config.yaml
noise_aug: 0.002
num_classes: 4
mlp_ratio: 4
layer_scale_init: 0.1
subsampling: 2
positions: "rope"
adamw_lr_other_params: 0.00083
batch_size: 256
Rows from block 3, named by matrix and row number. Rows with one number belong to one neuron. Each number is 500 + 25 x the weight over its row's rms, rounded and kept within 0 to 999. All counts start at 0. Numbers have three digits each. After the name is the row's rms in percent of the matrix's.
# fc1: MLP up (model.blocks.3.mlp.fc1.weight, 1024x256), inputs 172-255
# fc2: MLP down (model.blocks.3.mlp.fc2.weight, 256x1024, transposed), outputs 172-255
fc1.589 122:500521500473500500500500497500450521500500523442521511500483514500526531500500518500477500467513511516553514485484500475500500500472539474500523500469579512500500441525467453444500500481500493500500500435543459516527518500533500500447500486500473566500
fc2.589 115:515457500500500500463555521488461500492461443445516530500500548500500500500500500545500474500536500536500500460500500500500499469533500500456500440470500500500500500464520500491500500500500500500533500500500475500500520515461496500472500500491500536469
fc1.590 104:525500500531500452457458494552500480485500490500500500543447553500500478500487500500500498580500546477500463495500477500500558500500500468476461500558500514450500524500527444472466500467500517500554530516500509500500514500500500500449500500500524471470
fc2.590 112:500474500500467500523551500500484500486451511523486500504477484500500544479500527500500564464500574500480500500544474500500536462541500500500500500477418476500538460500538500525500533475500483500500500466498494503552447468546500444533500486481500519500
fc1.592 104:500544544500500500523490547519510528500483500500454500500479500500500514539500500500531530500520500500500475500500500500500500500500500485562515500564558487500500530500500525500534500532500500500500500500530546548500456422481500500500523500537500500500
fc2.592 102:522484496500534516500520500500500500500500500528500500500534500500504497521500468500536422458500500547500531500500500500482530483500500478555448472500500500500500483500492545500500474500500500516469515468527524500500500464500482500477500447460442500500
fc1.593 101:500478500500471469500500519525500500500503500500445527500500500495500500500500500469477500550500500500470430500500500500500519522525500500500442500500500507528509500536473500500530500500500500500500471500498439495471629500500463483500495500519500500545
fc2.593 100:500500500478485500466500422500510500526467500500548500500500510504500472500510426515473500543469500500531500500533500500500461500500464500500500500500500407500500466514500549528476517480488470500500500500454527461500490542500500500500437517500500538500
fc1.594 105:500507551500476500500500429500503500514500520551500510500491500500500500500482480476500433466468517531520500500500500500552500447500500500436459500500417543474459500481500500470449509500470500500500500500500526443500470500510532531550529460523500500500
fc2.594 111:500535500500500500500500522536482500436544469500500478500494500500489471539500478533489549500521445500459500500527500500520500584500500451548545500484500517500500465500449542511500500514540500500500500500547495529521500500500466500525500551475500500528
fc1.595 084:563500500500500500500523462500500579448527500500483500499500500500534500500500532500500500500447500500500500500500500483530500483520445440506516500511500565500500500500500443498500500500464490452500500500500500500569500500540486500549500524500510500523
fc2.595 107:500482449449500500528489483468472483510500500500557482448492517521487527457466500500497487500500479500500500500467500500500500500483511500507466500500539469500500500572547500500464500500526531500521500458500500483500500462554500464450556492500500500500
fc1.596 095:460520504500500526500500503500489500488500542500500500455557500500500496500525500528489517515500500485500564544500513461511500500566500500448496447525508517484570500500480500545543500500500500546500500500456500520538466500549500500450513500547500500500
fc2.596 100:500500531500534500500526454527509500500529500500500483526506500535472500536500500500500500500478500484511500474498500500571488485483524500500522500499483531514500528500500467492489500486465574550506572500500500500500524461473500500500500480500500536497
fc1.598 101:500470500500521520492549500525500446500545500500500524469512500442500460498564500500513530500500500462539500583532500392500472500500485500531500551500483508500500505500511507500512500500529500472500531500500500537500475550535540507518500402474500554512
fc2.598 111:500500500500500464500525500500468458459500525500500525483500500500500490500452500507500467500467528500500530500500490501524500445514530500500500500500544484500500467500500523500542500475537500500500532522500481467517500443500457533468500530484500553500
fc1.599 096:500450500544500475500459500448500567500500500458533500500500530500500454462500500500500500468500500500537517521500500506553513476479500500540500500445500516479473500500533500524517500500463500479565462464500500469500500510520512489471500515474476500550
fc2.599 100:533500543500500489500520543506500513500412513543463500499500500500500481500500527500500545500458500474434500500517547500500419500459468500500551500553496526500500500522518487500500500547538531470500517500531540500500495538535500473525500452528500500500
fc1.600 093:500465500500500524500500500407500475500480479500500479459534500500491473544486500500500500531522489500477517548500547582449500481500522478500461500525500500500500461491500558500500500514548500575484500500500535470455474500500500516500500500500450465500
fc2.600 093:485532471492500500500527573541500536500564500500500500468484500500500499500500469500481500500500537500500500468536500500500500500500501525500491484470500549500448500534534526500493500500500500540538553500461500542545500441500511469471517500500500467500
fc1.601 102:500515500585500500483445500500500523500555558523512500488536548500519500500532500500500500399522500500552468500522461500500481474500500500476479500500518567500528500500500500494539500483535515548500500500488500500480509500429500469500500500500529500527
fc2.601 102:500500500500540500500504500545514500468439500430505454500500483505471444500500461500500500534500500565513500500500558476500520500500500500528507452519500500464548500500500494500505500500534500459500500500543451477533500523500500514460500569522476500500
fc1.602 114:500500547500500459500470500460535500473500500500455500500500518509501500447490444500500456529454500466500453500525470500479500500500500500453500535522538472500500500500551500500482500454473464502484543500500483470535551460531490500544500500506500500461
fc2.602 104:484500537587554546537522500452500500500505500524532500500500500500500551504500500490502552500540487500566495561445491508500460471478480500500484490500500500529500500528500500500526469502500500500483500500466503500500500546500568500458520500515565500517
fc1.604 101:460500500500500533500584524500473500500478504500500500500519472500500500500500584468509496475500500500500500487500462500500500500500500500519527500510441494500500500500478551500500481500500454500531500458500500545532524500500500500500445500518500485500
fc2.604 109:458500500480552500549486479500500529551537533500480500506500500489473500500482500572514511500500532462500451539479500500500489500500524500441500500500500545500515537541500529500510482460500500465500500448500500500500500500507542524500537539490533480448
fc1.605 101:512500475549500500458484500500456526500520542579500523500500500500544500463500438500506493500500500466546567500500494517468476500500534553468510544530500532500500491500500460481500468465488500527449500475535546520468500439500500500500483500500500478500
fc2.605 099:542494500500453500503500500537500500505500500474413500559500500500444479500438527524532500500468500467519470542500482500500488500500500500500500551500500515500500500467476500522536515500500528500534500500500494542494457500488427537500500457500507493425
fc1.606 115:470476517500500494447461495500500500528500547500500481500489500516500500540500500500500470468436500430543468500500500500500500499491466576500530500512500539500452500492500500526500507500484482482528519419552545500500450528500500500462500500500460500539
fc2.606 119:500460500497500500500503538506455441510500457502475500500500539500482455516500517453539492448499500499481500500500501532545476520537500478525500538500473503500500513528500483500500519496500493532500520500500500481500500500500467500500427474532494547500
fc1.607 104:500500517500541553500500500522500500500561500500500492500500500500500518500464500532465500480563500500500500546432525500500500430532440500481476452467500469466465500500428500451500500500500500500500500500500478500500486500499500500500500472415500500480
fc2.607 098:547500500545500500453506539424500500453471500486500497500500500485460469500500552497538500532451500473500500555484500500500471500476527466500500500500472482500540505500500478464542500500500500500500500538500500545500500500500518524520486470500500457500
fc1.608 101:483500499500500500529481530500500493475494554587449500500500480500442500500502470468543530454500500500500500500500500500466558512500468500541538478540500500500575450500521500469500462524475426551500485523471469500519500486479500500500500563533500500478
fc2.608 099:500554500500500459538500548537550543500500500500477500483530520490503500500468500480519487529460500500440500500500507500500542579466560537500500537519500500491511500500500495464500500455500500500534500482500500500500549525500500500536463452500454500474
fc1.610 082:442480457453500484500500500453475500500514500500500500473500500500467500500500486517500493469500541500449500500567500444500500500544500442500500500500473448500538455500468500540540519500500500539500464489510500500500514509500471500542500513500500450531
fc2.610 089:543500500500544526500500500500500500500500512547520500500500500500537582500500500500500489522462480500500500506476486500523468500500542500500500500419477500500559490537500447500500515463438500500500500520500500479489500420527500543500500500518506511500
fc1.611 084:500500500515481500531500475537492510500553500448486500500511500500500500500500500500500500500500500474469500500500500473522500548455519500480500500500500561500478500533500466527560500471463500500528500508500500554500564500461522489484485483502500500487
fc2.611 082:482511500500500487448485500500500474500491549577500479500500559483548500500528500489500454445500463500528535457500500455500551500552487500538500500527500473500500500500492500500500519500500478557500500500500467500549500455528473500515524490520509587500
fc1.612 103:534500500482460500520554465520518500500500456500511591439536458500500500471500467548492539500526552467474500500481500500500500536500500500500500456500566489492466500477500465455500500500532500500500500500500449500500487540500543500435478538513500500500
fc2.612 105:481446475500506500479500500500462500500500500472478533524500517525500534461500519479501500477450502532523502500500476492513485500500511500545459500463548500490455513442513500500500500549521500489500500500484500469500514448468500500496473452495480470500
fc1.613 113:500500508530500469500422500500509510500500481500500467500504500500534417458500532500500461500500478523500500500500500500461500471461458492521500500437467556453500500437502500457480505500500469500530500527471500469500458500513500481519451466490509500519
fc2.613 104:500488519503430462500519514500500500500473476500481500500476456458500507500539500522500574500526500484476500471500500500500512500518529500505439500500500519438470483522520458526500500522499500500500500500500530500500500516500516500448500500500500500503
fc1.614 082:500500500542500462463500473500506500500517500500500500500484551500521500500500500457500500500525500550519500500500500500543500500474558500500500500500500549500500454500500500500500500500500522500564500474500548494500500521500463500472534500500500510500
fc2.614 098:500500456484500500468500500500500424500488596474477500500488521524500531500500500540500524458499560551458500500500500500500457500455540500504500500501426500500500536500476551500500500436522576468463489488500500500557500500483500500500441500500500500519
fc1.615 095:460500490500500500418453500554477500450469517500481500500500457500500500500528500500491500491500500500523478500583500477500469500500500459500500531550500500500500528531477500547524500486476500543500500500467500500500508542491500460500491500484500474500
fc2.615 101:528500478440533563557500526483509500500500500500500472528504500500500500522500500484543500500500476485500472518500500500500500500500483531500500500495500474500500457500539495500500500482500500510527543492500500553500500500500486500500500507500535551532
fc1.616 100:500484500500560493572500500488500481551531500468500554470500500500500500525500535574500500500500477515448462480500500518500474446526500465500491501516537500500465500471500500476500516449500486492487500500500500500500559500477500500470521500500547467500
fc2.616 108:471500459500500521540500471500500500518454482522447500493500500444449471485500475469500500500500500497565531550500541500500500500500500500500482478500500505489500539508500471523500500500500500500539500528500486500500469500437476524500500529500525541457
fc1.617 091:500500500500533539500481500500500500500500500500500481524491473436510500500500470441500519552500500485462524543557500500503500500500500478524500500461500500518500500448500500500469550559500500500446500532500480511544500500485500500484500500500553500500
fc2.617 086:470571500481500500455487500500533500500500500500500532500500456500496554500474500500500500439500500500500500465456500506439502500483500458500500500543550500547500514500500477500445500490465500500477500500500500500500500511436500486539530463454510476500
fc1.618 113:514540500489545547454500500500500500529517500518553505544509476566500500488500521474500500458500453500479500500519500500500567482500500500522466523512500547500500464509472473477538528500515491500500500500454518500500462518500500509449546443475500500500
fc2.618 119:500528500500516500500482500446500483500500500541487458494491532525500550500421486500498500500500526500554526483455482520500464499468456500500574541500523500500462500468525500500500482500500521500500496500500562464483537500509498480538485500542515500521
fc1.621 101:500547500499531486500500509500500500519500500500500500500454500486518528514500489500558466500500500498486500500561500473487454472500546500500500522500500548470500446429532500546500500461500547500500477486500500500500473468500541500500500500500500446500
fc2.621 101:500483529527500540500473500452500500500500500500500519445534469539500430474465588447500500500500500500500526508500510480500500500500517552500500500456537500500500500538500500500453546500500453500537519500500489524500540500500424500475500500500500500500
fc1.622 084:530519466500458500459500500485500511500500500436500500500500500526500473500500444525533525500500519500500500476484500500538500500500538500500456500485563485500500521500500466523458500500493500455500536500446524500447500490500500437494500528500500433500
fc2.622 092:490442500500500500500565500500489553449500469566500500500500576528459475500412500500456466500500500500468446500500500500509560500500500512441500496473514563484500500500500500500538500490500500440550500495500500561490500500500487508500500466500500522500
fc1.623 091:491535513513500475500476500473536528500500574542500545490474500544500536534500531509529481500450515500500500500500487500500554528523504453497544454500580500493522500500477500494500500485514500556500462500500455500500476500500502523537473458518500500515
fc2.623 092:469500490500500500465500500500515495475500456500500500536500507459500500500492479500500500500500500500500542500431500442526562500500500480472459500488500500504500500422500412500500500500499500504500500497500551500553500500500500500500477544500541527500
fc1.624 097:500467535500472500523500484500514500491520528462485500475500521500547500522473483500507543500518573569546500510498489500478539541526500500500451526511500500500481511500483454500500460500532484473482500412538500496500446500500538500555514500528500521500
fc2.624 094:500500500516500500500502500513500500500486500500500466500500542500523501500500605554500500466508475480454500514500498500492453500507500467542500485527500500512500505500500461500500500481502512510500500504500500500534500466513500467482529485500500500510
fc1.625 112:450450500500500469500500500557556479443500471541448473522500500500500500438513480507500530500500500500500500542484515500500500500462500500505500500477500500500542520500509509529500500500500526500500500487517459500461500500524500471430500440488530453524
fc2.625 098:463500500488500509500458460533504484531500500492500500500500500511516500500461432500500510512500516462513500495465500533500500552545500500500518532442500500500518500495474500505500500500500500525479482500446500469500506456500500454500500490520500413500
fc1.626 110:500464532500474500469513500500451485514476452500487500539529443500528528520500445498500517460500439503500477487514479472483535519500487500552500488500500454540500546500465444500537500476446487500432487491477474522480454500478553471500561461500484518500
fc2.626 096:521500500430500530549500500482500500500500523506500500500500515516457500483500500481500500549500500500589562531500500500500486505500500561527465500500500500500500495536500500512500500463500500500500514500500500467500505515481535551482500571477500544500
fc1.627 097:474500500533477500544500516516500460500500500500500514500500506500456500500483500469505501451500450451479503535500541548500500500500500500500470462480500496534500500500492500487500500469442500541522527503538500518429481477427473467500500484543519537550
fc2.627 096:500500469432513500485517500500527515460500500500500500546500500500500469482518472540500500529521519500488551500486503500500500519500466500549440484531527566500497500561547500511500500500500497500500474466504500467500517500552505500500500500477477500500
fc1.628 097:478488542500473500462500464527500500470500525500500500500500497500477500500500500500500500500500500463416537500530470500526431539500542533528492480519500500492521500475477500500468482500500500501500500500519500500500500500499550483500521464451500533500
fc2.628 100:536478456500500495512500510520480485500468500524470570500530500500542500500481500500453500483500511533464450500419500500500511500500500500500457500468500431500500479500467500511535513535456488475500500500487500500478500518446530555422449537500500500495
fc1.630 098:500477500500500500500447500500547495435543500500500500513440524500500475532500500439500500514500569500490474448473500500500500500500500500553453531500451456500500500500456478500564468500515475500472500500472472420500500473510500513500500500500485500500
fc2.630 089:500490500540500542500500500492500500473500471541500500449500500477500500467500466513500500500500500505500500500467500472498500546500461470500536500485536510534500513500517511500461500500500489536468481500500464500500448517557440500500500500500500466500
fc1.631 088:500500485500500500500500551524594500555500500538525500508500500500500526509494523481500518475500458484500474500500466500500500500500464500530548500500490537526500529500500524500500500474474500517532500500500500494555526500500500500506525528500500500523
fc2.631 098:500470534527466566500456500525500523500521512500500539419500531500502500534500503454510490421500500508500500500465500500500500447440500500500535437542500500500521516500537500500500451537459499500558510500584500500500466500500537500500476500500471500500
fc1.632 105:500476547523479500529484500541500500500456464524500471549490500472447561453500453450500511476543500467500500522500530500500473531475500453483500470500478500534517500500513500537500483530500500558528500500467540500519444560506500518500500496537463527524
fc2.632 103:500500443449500521500495500500500523477537500500500500500500588548500511500500500500500500500500500523467500513495500537482500500500509500500500500570552531500500500504473533470474452539466500500454500500500500500529523500479500500500527500500500473524
fc1.633 089:500537500500500467518500537451500500449500461492500475500500450518535478521534545500500500461528479456439472465530470500500474525539480538500500500500500500500500500500478477549500500500525473526487500480500500489541449485481500500500500500500500469466
fc2.633 100:500521497500530500475524500472500500500500562461500500500517500508470500500422525519512500464500481481506500500500500461525574453500500500459472438500550500546500472500500516500539500500500500457500500517478500541500533546500484500482553500556478485500
fc1.635 094:536516500475500500500500500500445500438481459500439500500465414500500500528500500500500500555491500500500500475493500500536500517458500500549500500497456526500484500442494455500500500500534500500488523472500500500514500500500529500500500539520500500500
fc2.635 095:527484511487496500454500500475522480476500524512500500527500448455500500500460469500513468500500463435500473500465500500500500506500500536500563500500500500544500438451500525548528500519546500500500500467468500457530477556500515500500520500474523475500
fc1.636 112:458512522500459484459481477525541500500535500514477489500500500500528500524500480500528500522511553500468543500500500500566500500500473569500500500500500500523513500500515500500500465538500500500465527502500500568500500500559500500499486500500500500500
fc2.636 118:498500529447487464500500500536420531489500437476531500538500500478500471528443512508500494500500551548500545500500529461503476544520500500500500534500479497500500531500500500500483509464500479442500500513494500422516500500513511500547552503470530500483
fc1.637 086:585468516549500500500500500500500500500481586491536442491500484500500540511500449476500500500531500519500500495531500500500467478500543500500500500469500500500515500455555500468500500500500500500500517500475500537500500500498444517500500500500540438500
fc2.637 093:521500463469475500500479500500500471465500492500500441526478500500500500516500500515500519500500484500500493500500500474500500500500500466442500500500525500500500471532500559500500500500531500450487473500536500500462475528500494500454500463500500466500
fc1.638 098:480471533500500500476535557500500500500500500500538466551536500517500448543515500500547500495500500500500541473474500500502500500500500500500510530578500447500540466500488531467500500552500500541500498500517446530500500459500500485500500500524500546528
fc2.638 097:551500500500439578500500500500471500479511500548500538500500527491500500458497500530480462500500539471500492500563500500451511524512500532483500538416500504500512482565500500562500448460493500500500500500539500448541496500546509519500509445500500467508
fc1.639 103:500485542504541485500541472489500500500467479500465536472500500500500500437500500470500500520522500472500543461500500500473481515500523500507431584500460500500500500500462500500500478500500465543476556500500467500518574500500550482500500464500500500500
fc2.639 103:500504500500478503500500516543517500500578500500581500475500478490500500500481432500476532500500531449500489500500407522500500491490482441538460500500486515500484500517500499500479500500490500500500500500494500500500556500500538548464500514445475500500
fc1.640 106:468562531500506481500500477487505540500461484541500500500446520500500551500500500500515565518500500510500480556500478500500520540488473500500500535570500488500510500500538489504500500500533525532500522461482500484484489500500500527481500536528500500500
fc2.640 106:500430446500481468500500500500515500479512500465524510500500467482500529500446500500454473475500520469500534500500500500518471486514500500500500500471500573500457500500506500535500445500500531500478500500500500522545553566546500524529500500500467500500
fc1.641 094:500500500500497482500446558489483500500538500500533457500471485500453500532500500500500500500500581465530500488438500447528500500450500500556453540528533500500500500546500500531516500500500500500500570500500500500500500500527557462500468458500500459478
fc2.641 097:518501500500538559511475459531500489540500512511500484500500500468510514500500458511500500530500500500500500556500533500437527472500477500500488500481479519471499500500527500481475475543500490500500500500455559500500491514500500487543549500477523485467
fc1.643 100:564497500464445480547519543500500508508549500500464521500500500500500517500500527500500500500541454469500500500533500500500500509472582491562546466500500500516511526463500500528500500473422475500500476500470476543500500517500500500511458500522487466497
fc2.643 103:500473500500484500499500500474555459536495500437534478500500528552476500500520459500481515529485516500500500476500475500511500456516460500500450469531463500489474500564500485500500477524500500500500563500518500480500500500519500500469500529455522481500
fc1.644 098:444523538500556500497500528488500500500500455529500500488500500500472500500500500496500500515500502500525500500520500500448500500507465540505484528433500500509543525508529500500500500477500538500520548547537457500488571500500500500500491500510500500444
fc2.644 097:500500500525483500500500467529500500584500495500498500472500500500500500492500500500500500500500500520500500477467500500550426446500471461471500500465537500553485496500500517500500513473528506480454500458549531500500554500500544557500500528493500500454
fc1.645 099:484500420500556500500429500500500500492455498500500506500454465500500531500514500500540500500461500500533516541515500499475500536526500500469541429546500535500500535500500533500500500500474500485500516542523500533469455496431500500441501470478527500490
fc2.645 095:521464509500500514500570529509500478482498500488444500500500530487500464500501448500500455522443550483468500493479476500518500500500512500500500564500478500500453464500500428500500500515500500539500441476500449434500500500500478500500500560534500522500
fc1.646 092:500487425538500500500533475476574510500500541537500500500525481534500538500500547523500486508500500510500500478500500500475500476483500500533500464503500481500515500482500563500500439500522500500459500500500500523455520558442500500514482500506530500543
fc2.646 087:552559500500500500465500546500458537500500537500476492494470527500500500500500558464545531502459457451500500500457500500500541528474500455511500547500485523517500472500500552474500553500501538500513448442500510496530500460475500571500454539526500500486
fc1.647 104:500500500484450529521508500500500500500521500500562493540500500517473500541500500500519500500477500500465500512500487475466524470500500533500484510444518465500500527453500440500451500458500484500500526500478467448500482500488500500500500514500463500459
fc2.647 102:500500445500500566500500509500500525500500500523500500459538500500517554500500526500500534495500463500500485517530500549554461500500530534565500500541500500472513500486473587500513539470500500500500485547537562562538500485500500500468500500500537500564
fc1.648 119:500500500496500500500475525500514500500504500452494500500428467549512509531500500500500500464465500500500500542500500500485500525500452559465525525474500558470500539519486500470527443500461500539555500495525500500471500469500509487500484460452500466500
fc2.648 130:488462500524500508500529488512450458529500466500463510500510496500532515500500500538565500464500508529493521527500500500500500466501482508500478499460479500546463455500500538443500520500531500523484500457544528550500500510506483476452448500480507500542
fc1.649 101:500500500500500500500500521460500552500476500543500500500474500500500489516500528554525508500500500472447435552542500524527500500500475500551487500500507500500498472463526500537467500500500442483500548493456500452500559464494524500484500500500500500500
fc2.649 097:464500480500468500500540519500500482500500500500500542500500500500500500500471510480529525452500525500507500500466476506476500500500474516518500500550504500500500500473540525500500440472495551500516500500500539500538500500565500500563565483557500500500
fc1.652 116:500532500500500500500500500500500500536442500500566500505526450508536500529500573471500472500489533511500430540530500500429500500549503501500529465458500500500486474483500500500500500495503538500500449500539513543451500500500546500535475477500500500500
fc2.652 114:507519531477524500500465498445500502522500500433531490500471478524515500500473476500449504501500500498500508529501500500536500481500500514500500500483467474500531485500507452476546500473500527525467544455500500500500500500500508448500500530500526512500
fc1.653 097:532500546517500500500500500478483500500517500500487500482466515500500500500568500534500493500526465456500515462500500528474497511526435500520513500500465500439429500539525500541500475449500500529504526500483500532500521593500500486523500537540472500500
fc2.653 099:472479500546557500500500490500455533500479485490500500479500500500500491467471500500500494500502519500524500500506492458467500500500526500468467500477500501500523543500500486501500505527524500500500500500486500472526534500458485500500531500560549454527
fc1.654 116:485500499500461570500529440563500500448517524500523500414469457492500500489511500464500459500500500463500523500497500539500500500500500500519500551471492571500500469500500500457500532539516511515500500500516528500500500500483500500479488529534521473500
fc2.654 134:500500500492467500500468500500540500532540500500500500500500500426523480557500500532476500500455500500456483521500536478500458500500500451502513473500528528457500483473528510495522509500450531464482495476544481500500500491471500500500541566500532464472
fc1.655 102:484524500500500500500552442450500500479500500439550461490500490500466500500504535491500491500467500500500500510500500500500460525500500504500599547500502500500482500500470500500500540460485509578500500500516444535500446500500500528500500500464539533512
fc2.655 103:500500500526481460516541434500490488500500500500515571500536514500500500508519513525500500500449476500490500500477500520500528493523500500500500500500504470528455482500520480550500484503526475523500528490468516476523487476519580554500500478500464500546
fc1.656 101:500418462500500500448500500500500500461445500500490500500500531480530500500517531500478534500522522500500556500500500500477500464500500500535500500500500460464518500500500500555500465558500500500500450500541500500500532500519500526564500500450500464475
fc2.656 090:500500542500500500500500513499500500500500500500473460543500500440512487452500500490537450515500500500500524500446500500500500500500435500463546543500500500549470508500500500500445500456500441500545500500500500500430500500500500500428500508500500537529
fc1.657 096:500500557500459500459517540500527543500500500500470500500508500474470494536500500500500472500508500517519500500476490560500490500464516528500524477500526500500548500500500500531458499491500500500480500500500536500500500527500500500475500500480500527559
fc2.657 097:500498438467500468500461556500469500463526500500478500510500509555465500465500500459543500460500500500471495500548500500461500489468484500500500500485500500500500500500589500500529465500445512484516466500500500502547479500529426553467500500500472500519
fc1.658 099:515500564562539472500468500500500437500509500503526510512554500500476526484500447551485500491512500500528537500500500500500516500484526520494500419518500471491500431500500500500486538491500547500475500500546545532474500555500500513500536491541497532500
fc2.658 098:500459507515459464500470500493500500497475556465500500500517500458556487529486500453459500485500535503500465492465557500522500500543500500528474473445500531500549528500500538469500482534468500489482549500500493500543500500500500500529500500500500516500
fc1.659 103:500500500542500500460483460500500500494500455500500500488517500500523500500500557451538500500500526529532480459469500500455467465505483549454500500538500524500542550500500472562500500465514500461534489500519500500500500504500500500500500445526500500455
fc2.659 103:479500510463500500563478462500500540537426484519500516495500500522548500459440500500488500500480468500500509436488500422500500462500450447475500464457460485500553500530500500439500500524500500500500500545485500493506475500500461500500479561500494500500
fc1.660 093:533517445500500463500519500500500500550500500500541473500500508550456525500468500500500553470500500500504500500527467500500491500515552537462500500500537500574472516476500500500479543500555477500500513500500500500500500500440500441500500500500560500511
fc2.660 093:490487500500554492500503530500556500439500500500500479500515500472533500500422500449500500512551592500528500547500490499500500500462500496503479500500500447552500500500500538494481464500500500492544500500411500519500500500523504500500525472500500500500
fc1.661 095:563500534500478513485449465541520500457544500500500533500500500500500500484486493517451500500484500481500500500521500500516500446500500500500478500504500500443500500500500498471500500488468500500513500471452500483500500500446489500535511500500538500535
fc2.661 103:500526452500500500500548548500553528515472500500456500523499522509500482500510500500500500513500491500500468500517500500514500480500500500500500498500442500500500500500500509500500500500461500444500500500500500500545500501561500483500450500500500534500
fc1.662 101:474500465500465500500500452500500554537519500500500554500526500500500527500463500509482488508546500549500500515463500514516472500457500500450500500500500500500500446481482452500500500500500500500500500513524500500543500500471500500500482508500543517500
fc2.662 101:476500500556500509477500500500575500463517484500507464500500451500500434500468495500500500500500500500500500529500500436500500461447540500500500547500500480515500500476500473500443479442533502495500497549500500513489489500529500500472500500443500477540
fc1.663 094:481500500541500450500499500500500500500529519500451500500521513488500545472500499500548500453525500484440500500475446500469528531526563474535500476515500500482500468500500512500500500500500556500482500500500500468500514500500500460451500500482515500500
fc2.663 101:500500532513500478500529447500539456500547455452472500500500520500500516500500443500475480500480500522500500447485500500500516466555451461500463500500500526500448555448500500500500500500500500512492472492500521500500550504500500553500500500536486500500
fc1.664 100:518475500492477500500537468476554500500500562500500472459500500529500500500534500500552443539500533445548483500500516500500500495515500500500500500500500550500500500548500500452500500500460500500515533534472449500500500500500500520464500537500500500475
fc2.664 111:518500486507500467426500500529500479567500521460485513500500500500500520500441500502517545523486500498523532526470436424536500541500559500492519500500482487470480494462500500500489536500500500463497500500500500474529500536500500441500500522447500500523
fc1.665 095:525481500500500521500474500450511480500500500531500500445500500500500500500500500500500444552500500500500500444500500500515500500500476538543500500540500482516566512500471500500527500500500500500501500500500534500555476480469500549517500500461457458500
fc2.665 097:491535534561500461500552480542500500500500479500500523507500500500500500469500500500500564500500447479500500478552488485454473443500500500474500500489500500476500500526513500482494552500500535500548500500500500500500467516450500500455500500540452469512
fc1.666 105:500545500500513500500492500495465500500500540474488538466531492537500500500445476481489497480500500500500473443500538500459500500528500500473500442500475500532562484500500554500530500522500457500504500500451525504541526517423461500500433526462434483569
fc2.666 104:500515500500527500500500516506500476500500500519500435489546500468497529465524500500500551481500500500500500500529544500539515479456489483500451557504500500500500500500500500500509500479500459538540500525500449517475500543526484500500555500522500500500
fc1.667 098:500483478500524532500500501500514448500519500500500488472525463433500532551500567500469500500522451500500474500511500461480500539479522511500500438538446462500500500468500524500545500485500521500500500551468500475500500500509533520451484500500528500500
fc2.667 096:547500500500500476500500529500500500500500500500446511434500521500500500449500476481505500534543500446532580564500500500489500540500500514500500500507472544486490500500500500517500500500500500500500519500487500503471500480453500429500464546446476500492
fc1.668 087:500500529489500500500473500500531500500541500490562500500487471502500500451500500500500500500531465524476533537500500477500485450510500474446469511500500500500502500500513500527490463456500518486529500554433474538500500542500500500500500474500500464516
fc2.668 084:500500472500542500500503434500500482485500460500583500500424500523447500544539500510495500500469524500529446494459515528500470463479500500458531500500500500532500591446500500500500537488500459451500532520500500500500511454500500458473500500500500500527
fc1.669 095:500500465500534529513500500500500478500500500465481500490446483537513500484500459555514500500500500509500500500498478500496561500500489452533500479500530550474500500524500500472461475500525500521500500500425500515500500561465526500500525576500496480500
fc2.669 091:440500485500500500500483500480464500488500500500477470500500554500539554464471500540500500462500494500500500511500507500492534500500500500500537500480500500500500511500569486500500500448500413472490500500500470441500500418500500500500462500500500529473
fc1.670 102:506481528517500509500500553522500518527481483556449500500487525508500500500500500500500500500500525500500500500500492500470524500500532491529500479517536500535574500457500500569454500500509514511511497500500500489500500500500550500517500500500484500483
fc2.670 104:464500500484500500466445482554518500513547499467500500500420551500500500500554500530500531514500493500551548500500500500500521473500492500517500485519466500456500500520500500500554528539500500504516525491500500500542500481500500500500522489500500465500
fc1.671 112:500559500500500500500500500500500452500456500526500488539444534507526453500536485524500500500500435500549533450540454443488500517500500499500500528537535445456500500500525498500500453500454460500483500480500500500501500548500500450500500500541472500500
fc2.671 104:470474500500572500505500518479458500500500555442492531500534500454500500460500500500550535500534500524500500545466477500500467485461500500528524443497500495500500500500476505500500500510513473495500500559465500459481500460500500500500529500464485483500
fc1.672 098:500500458475534472519449523523541500500487500519500451500500500508500500543517546508500500537497541529500460500466500500445474521500500500500477429425500460500500500500500500500508500500419500500500517523564536500500500489515500500500453536527500500502
fc2.672 106:570500500526500500516518532514509500500500471456521461532539473500471500500529562547514525500456470466500521457500500481500507542482500546500500582554475500497488500527500453503473532503500500500500441500500450495516518522464508491500475521542500500460
fc1.673 100:511500507500510500509521479460500473472482420500531500553500500500500500500477481500500531500524460564500516500500459500505500500444500500500525550443500500448500500500501500505500476500500500524500536500526500500500500459540484500500532451500497519500
fc2.673 101:500463529500500483449518484468459500500528500490551535476580546512457500440562523533487500500461507517585500500500524500500500500500500493512500500500500466500500500500500500470500500500500500500500450493482476463500445500500500500543468516500429488531
fc1.674 104:500500523500500451503516500500453500464500500435500463500500520488522500500500500469500441515478480467500500500500500500500478561531538500500477500470500557500500553500500516500500460500489500500530458483500500500542500508500500500504503500515500526456
fc2.674 100:500500500508473500500500543440541509500503500515500500500500484500500500500500490536500500464499558500529498510478500500500500478500550500500500500525513484466500500500522500500500541504500500546485476522500470507500542500505500518500500458525481444546
fc1.675 110:451528519500529500489451500500500500500500500500514527500453474500517533518500500477480476479486500500471500449500500481528466551500526441500500483524455460560500466493500500500516500456500500500488594500481500500494500523471500479559500523500500547500
fc2.675 120:486513500500511500521523489495511506500500500586539500477500500500500500530528526519500518485500449500500500500484500500467500482498498500500483513500500500500522487500475502500507470520500543480488478464486518500500548513434508500500463484500495473500
fc1.676 091:473415500540510468500500527532531468565487500458475540484495452478555467500481500500558500532545500449500541528500500500517520500561521525500500500453500500500487544577500488500500509500500500516500539500500500500490500500500515551500500500500500474500
fc2.676 096:500525514471500517500529427459500542446500491547532455535513500500500500554500534500500465513463500453539500534539487473457487500500500500487514500500493500505500549466500500500565500470500500464500454519476500443500537500527500500500500543500470500554